Rows from block 3, named by matrix and row number. Rows with one number belong to one channel. Each number is 128 + 24 x the weight over its row's rms, rounded and kept within 0 to 255. All counts start at 0. After the name is the row's rms in percent of the matrix's.
# filt: filter width-3 conv, dilation 8 (model.blocks.3.filt.weight, 128x128x3), inputs 88-109, a 3 kernel for each
# gate: gate width-3 conv, dilation 8 (model.blocks.3.gate.weight, 128x128x3), inputs 88-109, a 3 kernel for each
filt.42 083 [105 110 164 147 145 148 131 118 137 123 122 141 169 156 128  41 104  59 163 134 122 120 129 101 113 137 113 136 127 145 141 113 115   0 108  77 188 160 145 138 134 154 146 113 155 142 136 138  76 137 121 145 140 127 136 132 115  61 108 112 148 152  98 116 132 120]
gate.42 098 [ 97 116  94 132 153 123  91 115 120 106 116 131 110 142 132 146  97 153 125 116 118 147 165 169 127 121 126 128 163 131 125 149 135 153 134 175  92 140 140 118 125 142 113 160 116 146 168 132 136 166 147 151 129 123  88  96 131 194 117 146 117 116 121 159 161 159]
filt.43 103 [156 146 162 129 146 142 127 130 163 124  99  88 124 124 132 140 101  87 159 156 219 166 158 130 175 165 144 130 117 147 111 138 113 107 107 116 119 130 112 138 136  89  85  89 118 175 133 122 133 159 123 113  93 107 139 155 178 156 143 101 146 140 127 127 137 117]
gate.43 113 [ 99  88 111 136 183 150 165 164 144 124 142 142 139 128 124 146  77 101 117  95 104 120 109 123 125 102 134 150 123 144 131 143 141 146  88 133 134 168 145 135  94 138 122 188 161 135 113 125 135 129 151 158 139 144 146 102  99 130 139 165  99  96  76 127 120 126]
filt.44 071 [142 130 146 171 105  93 127 116  84 101  97 107 154 191 174  96 120 162 146 123 132 134 126 144 135 132 157 130 110 124 153 153 142 108 123 143 173 148 155 134  78 128 144 167 147 119 132 126 115 123 115 130 181 169 134 155 157 158 113 117 144 124 127 143 141 134]
gate.44 109 [119 140  83 181 145 147 147 131 166 137 161 133 167 140 130 105  98  96 145 130 121 107 153 101 111 146 105 148 167 110 130 149 133 109 121 106 171 131 173 111 153 102 190 100 177 122 155 121 143 164 135 160 134 123 118  76 116 121 131 139 116 115 125 117 146 114]
filt.45 110 [120 126 162 135 116 136 140 129 147 120 114  93 108 125  90 106 141 155 153 133 112  98 124 112 127 129 158 110 143 111 119 103 165 107 130 100 142 112 190 138 160 136 136  83 185 133 152 131 126 156 156 123 127 118 172 167 140 127 148 204 138 135 160 113 127 125]
gate.45 111 [ 96 101 105 151 160 126 100 160 109 149 132 119 125 130 102 134 114  92 134 161 130 137  95 152 174  98 124 149 131 119 184 125 124 101 102  68 142 137 101 139 115 128 130 167 122  88 112 130 168 164 112 133 101 118 106 119 128  77 115 132 113 130 137 167 117 133]
filt.46 074 [130 104 138  85 110  59 128 124 131 117 121 119 171 150 114 144 166 176 138 115 112  96  98 122 123  76 101 133  87  88 141 112 111  98  78 160 150 154  98 162 151 120 117 114  42 114 112 105  94  70  89 141  99  75 149 142 141 156 159  79 116 141 138 127 114 115]
gate.46 095 [124 140 158 143 160 136  94  97 136  99 113 111 156 156 128  78  95 134 143 132 130 151 155 139 153 150 116 164 159 137 144 150 143 117 121 142 138 139 117 157 162 154  91 123 112 145 132 138 136 133 114 187 147 126  79  81 118 189 166 138 142 127 121 149 150 135]
filt.47 110 [120 171 109 150 146 141 153  94 111 109 192 150 127 127 129 105 100 133 133 124 153  91 147 117  93 143 142 103 105 134 105 113 134 156 129 112  81 164 154 176 118 117 142 140  98 129 138 104 116 162 141 124 129  95 150 159 135 169  80 123 117 143  99 115 120 134]
gate.47 107 [113 133 106 131 100 113  97 104 139 137 156 137 147 124 149  92  91 130 150 109 110 137 125 124 174 107 114 137 130 142 129 161 154 115 171 131 103 126 137 156 140 119 103 149 117 139  84 128 144 115 147 135 130 114 132  77  88 112 114 132 121 130 114 143 164 132]
filt.48 107 [106 145 110 120 100 126 159 124 133 114 125 126 143 119 104  68  94 135  98 106 124 131 114 138 118  99 121 106 118 152 167  93 155 104 175  78 129  90 137 111 129 154 131 114 161 126 112 135 160 166 169 136 107 127 117 114 101 120 114 134 120 122 131 124 120 133]
gate.48 096 [151   7 102 143 140 130 176 157 137 172 143 146 124 136 130  96 123 116 154 115 132 155 134 172 137 127 154 163 163 134 160 163 145 145  70 174 106 135 144  85 108 137 151 163 151 147 155 164 143 101 116 122 136 137  96  97 119  82 108 167 122 158 153 138 129 144]
filt.49 113 [136 109 104 177  57 104 105 134 128 137  98 108 106 132 143 104 155 141 117 123 122 131  97 128 163  95 139 155 114  97 138 129 142 178  61 147 145 159 114 111 117 129 167 107 122  95 164 152 207  41 140 142 128 162 120 130 132  74 162 116 162 147 120 128 102 114]
gate.49 104 [120 121  85 138 162 104 150 121 126 179 136 130 136 150 168 105 155 114 120 151 127 137 105 134  81 169 141 131 146 123  94 182 130 135 156 134 101 166 132 143 117 140 133 167 124 141 113 149 150 218 159 137 151 120 134  77  79 181   6 139 111  99 112 127 129 127]
filt.50 060 [176 143 130 141 128 116 145 115 143 181 134 178 132 114 119 146 157 187 125 132 124 109 147  87 114 120 110 115 111 112 106 118 104 182 161 134 113 136 116 130 156 109 125 103 145 124 119 162 200 142 136 159 116 141 131 129 180  91 103 111 102 128 127 103 125  99]
gate.50 095 [147 117 115 179 153 137 155 142 164 194 128 125 141 152 172 114  97  96 111 141 135 119 161 106 117 120 119 149 146 144 143 152 122 128 105 100 168 142 111  99 124 140 141 122 148 150 142 161 158 142 134 148 152 195 115 129 150 137 117 153 126 113 104 133 154 130]
filt.51 097 [ 78 131 103 129 150 178 112 141 156 143 185 124 149 122 120 123 118 100 117 100 111 121 100 130 137 130 107 157 158 132  97 128 135  97 136 144 132 149 157 116 114 100 123 139 144 121 107 125 149 163 124 157 125 104 101  87 121 160 170 113 133 131 137 124 138 130]
gate.51 111 [148 117 107 148 126 107 119 102 115 129  81 147 134 135 116  97 127 122 130 149  86 173 189 149 128 165 160 158 152 113 162 157 141 109 122  95 209 174 174 134 135 126 130  85 108 115 147 136 117 128 131 170 135 148 125 110 113 129 123 138 143 127 122 136 155 119]
filt.52 104 [133 104 103 109  96 131  78  85 112 116 116 144 128 139 143 119 125 164 148 127 146 171 131 117 129 122 131 104 110 152 137 113 132 159 137 100 147 180 149 127 104 155  68  92 130 144 125 147 120 107 148 110 120 161 154 143 129 107 117 164 159 174 113 129 116 122]
gate.52 099 [ 75 112 101 108 150 125 120 136 122 137 160 135 170 150 104  83  61  81 117 156 125  96 125  81 107 117 107 120 166 101 117 131 138  97 138 139 156 120 148 106 122 105 165 115 148 132 150  94 118 173 122 123 128  81 119  65 132  89  89  80  90  85 116 130 149 132]
filt.53 084 [179 118 129 125 148 154  84  96 130 138 149 127 132 145 120 118 140 102 112 118 114 173 141 109 117 134 103 138 189 124 145 137 128 132 107  91 167 180 175 102 110  89  91 119 152 148 122 139 182 175 171 117 137 140 119  88 125  91 147 151 163 155 129 157 152 124]
gate.53 105 [145 125 131 176 141 148 137 127 163 154 141 126 153 135 154 125  96 110 158 137 144 151 139 118 116 120  96 161 155 110 127 122 118 110  87  59 136 156 141 127 138 100 126 104 179 141 130 134 118 136 126 144 139 130 120 108 165 161 150 177 135 154 144 153 140 126]
filt.54 107 [ 75 115  98 167 106 109 136 124 172 170 156 137  88 121 119 128 156 112 136 112 116  99 124 110  99 145 110 129 110 107 120 106 137 100 136 129  99 111 105  84 114 123 147 130 162 161 157 144 146  97 134 111 111 107  94 122 151 150 144 124 193 127 113 118 142 116]
gate.54 098 [107 128 126 139 140 121 160 110  99 144 145 106 166 128 135 153 138 162 116 129 125 133 126 119 121 130 136 157 143 130 151 143 128  60 122 128 148 148 132 100 120 140 188 115 122 154 140 105 141 151 146 168 138 155 115  77 123 152 182 157 138 150 121 124 131 149]
filt.55 090 [105 153 116 123 125  90  75 109 106  95  76  99  97 157 127 135 160 125 138 163 114 134 164 157 144 155 137 114 117  91 115 110  90 123  98  87 100 101 115 138 155 125 137 113  98 124 189 153 141 123  65  95 142  96 146 152 168 114 121  79 181 159 137 111 128 113]
gate.55 103 [143 133 138 139 125 138 128 138 160 121 150 140 188 160 142  87 105 136 165 126 148 181 117 132 140 108 102 143 152 162 136 129 123 142 122 157 117 144 131 102 111 118 128 158 190 136 157 145 168 129 159 183 138 160  98  73 119 154 134 150 116 140 147 151 120 133]
filt.56 104 [105 119 126 122  98 130  84 131 117 118 120 124 112 143 108 110 106 148 123 100 135 197 112 153 146  94 159 119  88 140 160 131 137  81  95 128 171 141 101  92 143 141  85 158 105 155  93  94 130  93 124 128 168 154  83 139 124 103 113 150 199  86 114 136 124 138]
gate.56 103 [ 44  92 109 112 168 111 126 161  97 130 134 101 163 127 166 133 120 119 136 183 174 121 146 147 168  97 141 119 141 105 111 122 135 134  65 134  65 147 113 176 133 126 119 139 139 101 145 135 132  97 115 177 106 136 132 107 139 158 131 132  39 150 120 137 116 139]
filt.57 116 [106 130 139 160  98 138 145  89 102 137 121 112 127 129 121  87 188 143 123 126 133 161 147 142  96 132 131 132 119  87 178 125 140 101 119 136  86 116 148 119 156 117 124 132 153 184 125 124  84 144 117 127 115  76 104  88 163  70 177 118 101 140 159 115 144 126]
gate.57 107 [ 77  54 118 123 139 115 142 144 122  95 139 137 142 153 140  98 104 113 130 135 109 128 158 139 108 114 120 124 171 122 140 137 100 109 127 123 136 116 158 103 113 135 165 123 141 147 135 134 135 211  99 146 128 119 129  29 102  98 163 110 128  89 135 128 130 116]
filt.58 085 [184 129 135  85 132 129  85 161 143 114 142 125 118 119 121 183  90  89 133 132 141 140  91 122 141  96 125 112 143 130 104 131 128 167 108 145 108 116 123 115 124 101 135 168  98 118 125 133 195  97 121 102 135  96 107 138 133 173 117 120 146 102 126 126 104 125]
gate.58 084 [145 115 122 113 140 129  99 133 159 123 106 111 169 146 137 157 120 129 146 152 149 139 132 149 162 129 129 111 157 144 116 133 151 150 151 156 142 127  96 136 156 100 153 138 145 132 117 126 154 109 184 128 106 137 149  90 141 135 141 129  96  93 104 140 152 141]
filt.59 091 [139 164 145 145 144 152 119 129 169 143 116 186 117 131  69 124 158  96 136 135  63 162 161 143 114 155 118 114 162 112 155 152 133 132 130 123 131 130 105 101 117  97 141 160 130 141 154 155 159 169 135 124 139 119 140 150 120 133 169 158 181 167 146 152 150 135]
gate.59 105 [119  82 128 143 168 132 138 148 161 169 146 149 142 156 165  94 102  91 132 118 135 146 156 124 139 135 125 154 157 139 164 140 116 129 113  86 136 108 108 126 132 126 164 135 163 104 102 144 140 129 121 171 169 197 121 114 136 118 133 158  89  99 105 144 145 118]
filt.60 116 [128 110 145 131 136 156 131 137 118 118 148 118 136 120 190  81  82  60 130  99 164 126  93 136 104 102 141 122 102 170 128 108 132 125 136 129 186 162 205 117  94 145 112 131 158 142 119 134 114 134 122 114 121 175 149 156 105 132 106 135 148 129 132 129 107 131]
gate.60 117 [112  91 116 145 135 140  99 111 160 121 104 163 130 167 117  98  76 146 136 155  95 163 131 107 133 129 111 136 158 140 137 126 110 111  91 138 146 112  98 111 142 138 109 139 124 157 144 163 127 119 115 150 159 136 112 126 135 128 131 152 146  92 104 144 142 115]
filt.61 102 [138 151 180 151 137 172 151 124 153 135 129 154 146 112 119 135 105 166 140 135 101 124 127 137 110 113 151 138 156 151 128 107 164 151 120 127 163 127 141  94 101 124 118 101 171 106 122 152 157  97 132 128 127 154 123 138 114  93 100 127 127 130 135 129 119 143]
gate.61 089 [124  93 109 161 122 168 150 135 166 102 153 131 133 117 126 100 113  74 180 107 174 136 134 137 124 140 113 137 168 147 144 117 136 111 135 176 123  94 111 119 121 140 138 121 130 121 134 122 129 149 166 135 127 126 144 106 131 145 160 171 108 123 116 146 145 143]
filt.62 119 [ 83 135 114 203 122 140 167 127 131 166 149 154 167  97 115 120 127 145 149  93 146 102 125  91 120 110  74 171 113 110 166 110 119 115 143  97 134 101 135 118 121 145 175 119 114 132 131 134 147 112 111 163  89 125 145 128 142 147 110 150 105 108 114 152 132 109]
gate.62 099 [ 87  95 147 132 111 112 122 129 156 121  89 162 149 157 123  96  69 143 141 139  79 189 134 135 133  91 119 138 110 129 143 111 123 132 109 159 103 132 129 135  83  96  93 142 124 142 116 144  95 140 149 145 131 101  90 121 118 139 152 127 132 115 124 143 119 136]
filt.63 112 [100 128 170 125 103 157  67 118 127 116 131 102 135 126 128 164 118  79 139  92 112  97 104 140 203 137 141 122 124 147 132 115 159  98 121 133 201 126 106 174 151 160 145  85 131  84 118 133 162 116 165 113 107 154 143  89 102 171 117  95 163 119  91 150 110 141]
gate.63 115 [102  90  92 132 152 147 157 141 129 134 163 154 181 163 129 144 137 125 136 119 126  87 119 132 150 123 132 194 176 123 152 125 131 113 164 147 152  99 141 149 134 115 128 135 110 100  99  94 116 159 145 187 149 108  69  83 118 154  97  96 113  79 111 126 119 133]
filt.64 098 [103 170 104  88 111  70 129 137 113  98  97  86 132 115 143 170  72 117 114 129 137 120 152 118 157 154 120 154 143 129 121 169 149 163 212 150 111  93 164 127 136 125 116 120 117 128 118 110  90 174  87 139 143 154 120 137 131 169 113 151 133 100 122 125 162 125]
gate.64 093 [113 138 156 131 147 125 122  93 131 109 117 142 152 161 121 138  80 116 135 153 132 127 143 116 143 175 129 153 163 121 132 154 130 123 129 127 154 179 145 149 108 122 116 120 127 119 107 108 120 166 124 138 157 103  87  96 129 188 118 145 138 173 153 132 156 126]
filt.65 104 [141 158 200 146 113 113 111  94 121 129 136 143 126 113 135 106  98 134  84 120 124 124  93 145 124 123 114 105  99 154 118  81 108 119  83 104 122 162 128 114 116 124 131 109 142 120 153 192 154 158 129 126 106 139 122 100 122 146 146 146 112 137 120 137  94 117]
gate.65 111 [110 118 144 134 153 153 114 133 133 101 138 168 146 123 123 134  95 140 158 126 105 132 131 162 121 100 154 131 115 164 134 118 172 138 140 144 114 120 107 151 120 151 132  87 134 100 133 159 137 104 150 174 140 173 147 104 123 126  99 157 121 118 137 137 110 151]